{"n_mels": 64, "encoder_arch": "resmlp", "encoder_patch_size": [8, 16], "text_encoder_norm_position": "pre", "text_encoder_qk_norm": false}
Rows from block 8 of the audio encoder of a small contrastive audio-text model, named by matrix and row number. Rows with one number belong to one neuron. Each number is 128 + 24 x the weight over its row's rms, rounded and kept within 0 to 255. All counts start at 0. Numbers have three digits each.
After each neuron's rows are labels from the 100 clips, of 14848, where the neuron reaches its highest value: "responds to" is what is common among them. Only what is clearly more common there than usual is listed. The data: struck, bounced, scraped and rolled objects made by modal synthesis.
# fc1: MLP up (encoder.blocks.8.mlp.fc1.weight, 480x160), inputs 80-159
# fc2: MLP down (encoder.blocks.8.mlp.fc2.weight, 160x480, transposed), outputs 80-159

fc1.298:176128128128140219120082128128162128128128128128128128159128128128128128128116159128127128128128128212128128128128128135128149128089128137128128117128128128128128128191128128128128128128128128128157128128128128128128128128204128128142128128
fc2.298:128128128128113109103128117128128128128070106128128128128145128128128186114128128128189128128128128128128128097128128123211128128128143128164128128128128137128128074128104128128128128157141133128167127128128132079112232162128148128128098128
responds to: small; closed tube

fc1.173:128128138128182128128128128128128128128141157149128128128100076117116128128133128128128128132128128109128103124138161128213128128128148128128119128128167128091128102128185128128128128128068128112202158128128128128128078108128178128128128128
fc2.173:166139128128043128128117128128104128128156128128128128081128128128128128128128128128223128089128128128128128128128124126128128128128128128151150128154049128133144128095114138128061149128128128128186084128128128128128155073128105128128121128
responds to: string

fc1.326:128100128128101165128128128128128128130176188105058128170141128128175128128117128128128091174107128128149128128128168128128128128128084051128128137128128079128128128128128128149128128084128128117128128128128128121128126096128128128192128128
fc2.326:095128109128128128128128128128110128128128082134128104058097139128122150079113128152128142115105128128128128094111128128128128134146128128128128128128230121128187128128128128080128128115128128128166128128177131128128128167039128128128128128
responds to: rubber-like damping

fc1.207:132048128128128155128128174084128128128125112128196160128128128101128097107118128169128128128128128128128128128128128152079034128138128125128128128128128128128128128128128128163128111128121128128128128177089128128128128128128128128128128128
fc2.207:135128128128128128128128128128128209128128128128128166063128215128115129164128153128155099187128133128134128113128128128128128128128128125116128058152128118086128128128128128128107128106076128192128094128128128128193128128128094156128108104
responds to: small

fc1.418:126128128128156154128128167130139128128128128128128099128128128128119128128128089150128162223128128128128128128128128080152128128128208077135153128128128128071128128128128128128189071128127193125092128158128182128124128128128128128174128128
fc2.418:128137150127089128128128123128128128164128179138128128152128054128128128128128128118128128128128103097128128128128128128139148128179106128128128160128150148128128144128128128128128118115128128128128128128079128128128128112128128128133128181
responds to: membrane

fc1.83:128118128128128128128037128102182158114166128070152203106128128128128155128128128128151174128128128128096093128099128123128128105166105128128128128128128128128128128064128128110183149128126128128077128128167194128021139128128128128127128129
fc2.83:128128215128128128128128128128076128128107053128128110177167068007128150128128128128128128128128128128128128128128128177103128128128149128089217128128128128082128128135128128128128128065128128128128128128099128128113128128143137128128128128
responds to: small

fc1.67:128128128028128065128128128142128128117128145128128128128128128128128143128128128123128128128128128128144182209128169130144132128128079128128128128128048128128214128128128128128128200128128133128128195180128128128128128128128126128096128139
fc2.67:128128128177128128128128128128098130128111128128145128128128128128128128069053139128128158128128076128128128128115127128128168128128128144054128011128128128077128128128128128163128036128128101099128128128128128128128205128081128128128128080
responds to: rubber-like damping

fc1.388:104128176128175128128139168128128128128128128118128128107128128128128128128096128081128128120128088092128128128128128128152128128128128128141128128128128128128128053128128128128069128159128128128123128128128089128128097128128128088138128128
fc2.388:128165128128128080128128128128128140159128128078128130128128128232059176128164128128128128128128128128128019128128128128128128131128121128128128128056128096091128146128128103144128080060128128128128128128128128220128111128128142128128128128
responds to: membrane; clamped rod

fc1.340:128128128155128128128128139128128128128119099055128067128128128099128128128128128060128128128128128128128128128128128128128093127123128128128087014139128130128128128128128128128128128128128128128128207128128128128128128128128121146128128121
fc2.340:128128128208128128128191128128128128125128128128118176078128128128128195128128128128174084128128124128128146128090213128163116128150128169128120128128128128128128128132128128058128128071169128128128128128128038138128128212128128128128128128
responds to: string

fc1.282:157132128128128120128138128128128128180128128128069128128164154163128128128128122128128128198128144128128156128128128128043128128128128137128128111128128128128128128128048161174181120137138100147117128128136168128128128128128128128128114188
fc2.282:066128117128128139114128128128128155065128128127154128128128176210128128149190134128170128128157128149128128158128119128122128128185150128128128128128128128128192128118128128153128100156128128128128062128143128128128128172117128128125120118
responds to: small; clamped rod

fc1.408:128128128128142060135058124128128128108128128128128147128128128128128128128092117076128128128128078089128128128121128128153052128115128128128128128143128128128128128128128128128109128128128212128128128128128105128153128151128128062128128119
fc2.408:180128250153128128128150128128162106128128128128128128128128128128128128156113130128128147128128117128129128065128128128128128128126128128128128128125128115128128128128047128128128128128128043128128183148128143128128128128128128166128128128
responds to: rubber-like damping; clamped rod

fc1.443:160009128128128128128128128128128130128128190128128128128128128150128128128128112148087128128128128128054128184128128128039128128128128128162123128128115128142128167128128128132128128089128165128108108128128064171128128128159128128128128128
fc2.443:128247128128140128128128128151095128128128043128128128128170128128066128138128128128215069128128128097128128128134128128131128128128130128136128128160128175077128128128128180128128128155128141128128150128128128128128128104128176142128128165
responds to: bouncing

fc1.301:128109128215085128097128128128128128128128128128129128128128128128190128128130128128128125130128128093128128095128128128218128128128103205098128128128128128113128128128111128208128128128128153128128128128128102066128128128128111128128128128
fc2.301:128128128128177128128128128128128128151128121128128128146130128128128074128128128128128128128128128128185128117128128132128128128128128128146128128128175128128128207128128122128128185128128128128128177205128128063128128128128128128128128128
responds to: rubber-like damping

fc1.210:128128111128128185127128128128128128128128128128128128167128128129128182128128128128128128118167128128176128128136128128128128102128128128128128072128128173128128128128109110139127128128128128128128128106164128128128128128048128128128188128
fc2.210:128128147128129128128128084128145128128128128128128128168128128128143135128128128128128128128128128128128007128128128128128128128155138128128132128128128128128128189128128128128210128107128128128118128152128128128167128128128055128214002108
responds to: string

fc1.421:128128109128128128189128128128128182128128128128128128128128128128152128070128128128035081101129128128128128128128128128128128128073128128128128149140079128128128128128128128128128128128128127143128128105128106128128128121116128165128128185
fc2.421:128128128128128128128128128128128128128140128128128128128128128080128128128121118128128128128128128128128128128128128133128128128112191128128128128081128128128128148128128128128128128128128128163128041083128128029128128128128128128128128128
responds to: membrane

fc1.179:105128128128128121128128128128143128128128174128128128128128044074128179128128126128128128128170128128165128138128128128128128108128115128098128128128128128143128128128128229128122128128100128128128186128121128128163128128128128128203128128
fc2.179:128128038128123096128128128128128128128128128101128090180131194169128128128053128128149128128128115128128149128106179094128128128128128128128128177119128122128133128128128128093128095128120128174128128070128128128128128126151084128109128118
responds to: striker: hard; rubber-like damping; clipping; text has "clipped"

fc1.329:128115175128128128145128128128128095082128128138128128128089128128128141128126128128215128106071128128128128128128077128128099128128066128128129128185128128128128128128128114128128128128128128081115128128128128074128128128128128128128184157
fc2.329:128128128128123128128128128113128128154128128123073112085128128128170128128086128128128128128128128208128101128173190128128128160128128128128157087128083128128128128128128165128114128128128098128179128128128128128128128169156128128080128128
responds to: square plate

fc1.300:128128000128073115129100128128128128128129118128128128133123049124128128128128128128128128128128128128128128171128128128128128163128128128116128128128168181128128128128128128128128138128089128147128128128128128128128128128128128128128128128
fc2.300:128128128129209196122128128162128128128128128075168177128128178128153128128123055146128128128128110128111128145128128171086051101128078100128128117128128128216128128128128128128128155128128128128128128188128170128128128128148128125128128148
responds to: string

fc1.316:128119128142128118128128128128128128083110128128128066128128128128194127128128128128114128128138057128128128128128123128184128131128128128128128133128128111128128128128128128128110161128128128128128128110124128128128127128133128128086128128
fc2.316:128128050128128096128128128128128128147128028128128128128128128128128187128128157128078128128128111128108128128128083128128128128128128128128128059128128128128128119128128128128072128128128117105128128128128128066128128132128165043128139128
responds to: bouncing

fc1.354:128128128128100152128030128070128070128126128128108111133128128128128128145128130124128128128128128176071128128128161160128128080128128128128128128128138128143128128128068128116082128070139128128128173165107128128128128133151128128188208128
fc2.354:128128128128128108128128128073135145128128128128128128128128128078183165128142128128128127128128128177128128128128062128121128128128064128143157128128128128128128128128105128147128144139162110128128128070128113147179141113080128128128128159
responds to: square plate

fc1.275:128087103128146128128101128095128128128128128128128156128128143128106128105128128129128128128128128113128128130128128128128128128128140128128128050128128036128128075144051128128128128128128128128175128128128128128056083111056128128171173126
fc2.275:128128128128128128128128154128128128128128128128092128128128081127128128128128107128128146128128128128128128189128128150078165128128128172128095128068067128187176128128127128030128206128128128143184128145128128128128128128128128178128128084
responds to: small; clamped rod

fc1.346:126128128128128128128128128128128128128128128117128128128128128128128128128093128128160128101236179133128128128128119128061128150128128127128152134128128148216128128142128128128128128128128128128128128128128128128128128171128128128094141128
fc2.346:128128128128128128128128128062128191128128127128128128163128102128128069128128128128128128128128128128128076128128128128128128128168090128128069121128128188128128128128128128116105118128147128128128153128128101128128048128128128128128128144
responds to: rubber-like damping; string

fc1.419:128066128128128135132106128128128128128128115128128128131128069168128128128072053128091154128128128128128128128128104129128128128139128128128128128128128128128128160159128142128128128128097147128165136128128187128128128128128128095148128128
fc2.419:112175128128128128128128128128158128128128128128128062128128161128139128131128128128128143128128069084128128129128099128128128189128128128128128128128128128078128141128160122128128128128152128119128128128107170128128128128128128128128128128
responds to: bouncing

fc1.131:168128154128128140128128128128128155128128128128128128128128175128128191128128140073128128128128076149166134128128128128128128128128128128128128072120142128068128128128084128196128104128128128128128172128128128128128129193143128128128128090
fc2.131:047128128128128128128128093084134128128128128114135128128128128128128128128162164128144124128128116128104128054128128128128128128128128069128216128128128128178128128128128128128112128134128084128192128120128128128128128171128128128128128080
responds to: one hit

fc1.105:128128128128014128080128128128076128128128128128128128128128128128128093128128116128034128128128164128128128128128128255090128128128128128128128117160111128128179144128128097128128128128128166128128128134121128128152128128128120128128128128
fc2.105:170128084128128212149128168128128128128111128128128128128071140105163154179128128128128128128217128128128128128128128059136128128128099128088135149102153083115128128101128128128128140128128125140128128128128128089136128128128128128107128128
responds to: membrane

fc1.147:128133128128124128128128222060128139162128128128128128128128128128128128128128145129128128128128148128128128101128128128128156132128137147128128128144128128128135158128128128128128128128000128128128128128122072128128146128128128128128020128
fc2.147:128119133096128128113128089159128100128128083161060128128163167128151091128128128128149128128128128128128128147155128128228128128104128119128129128128128128128128087097128128104128128154128131128210128128128087158128128053128128152128185143
responds to: rubber-like damping

fc1.151:128128128148128130128123128127128128069167128128128120128128128128139114018128189128059128128115128128128199128138128128128128128128096102128128128098128160128086128157128100128128128128128128194128170133128128133128128104128138128128078128
fc2.151:128128128128211128128128128221119128128128128128128165128116128128122128128128127128128128187199090128128198115128128128128128128128151099128128128128128128128159128113128128128128128128128128128128137128128128128128113128128128171128128128
responds to: string

fc1.336:128128128128128128128128221112113122099174128128128128128128128128128128096128128036128128128119128118128128128128128114128128128128228128114128128154129128140128147146128106128128115128154128128128184024128128128128128128128112157128134128
fc2.336:128128183128126128128128128128128128128123128107159128128128128128128128226128128172121128128128128128128128183008128162128128128128192166168128128128128128166128128075063084128128128128128128128128128128199128145128128128128188128128128128
responds to: one hit

fc1.332:128150182128128128128128128128128128098128128118155045154128140076145128128073128128128128128128128128128128128128161128128128128128128128128135128128128128096110128210128106097108109128128128128128005128133128126176128191128128125145128128
fc2.332:120128128128128179128128128128150124128128128128128128128138131128128128128128128128128128128128106075128128128171128128128128128128128128128128128128119116128083128141178128094128128128168128211128147151163100128128150128128123152128128128
responds to: small

fc1.477:128128185160128113128128080198128128128128128128139128128128128088128128128128137128128128098128128128128128128139128128159128128128156128128128110128128128080128121128108128202128128128178128128128128128128128128059128122128128128128128128
fc2.477:128128128128182128128128172128159128128128128128128128117128128128063128128128128128111128128128128128128128085128128100128128128128128128110128128128224128128128128128128139128128128128124069128168128128128128128128128128128089130168128128
responds to: thin (high-pass)

fc1.410:033128128128128128128182128128128128128128128137128128128128128128128128213128128128128128128128128130176128128128128128128089134140128058128115128128128128128128128128128106126128085128128127062128150128137101157128139128128128096128122133
fc2.410:152143128128128128128128128128128115128128144128128095181109128128137169128128160128137128128107238085022128128122128127128128155128158128128128128128128136128128064128066128128128128128074128128128128128128101180128128128128122128122128128
responds to: bouncing; thin (high-pass); text has "noise"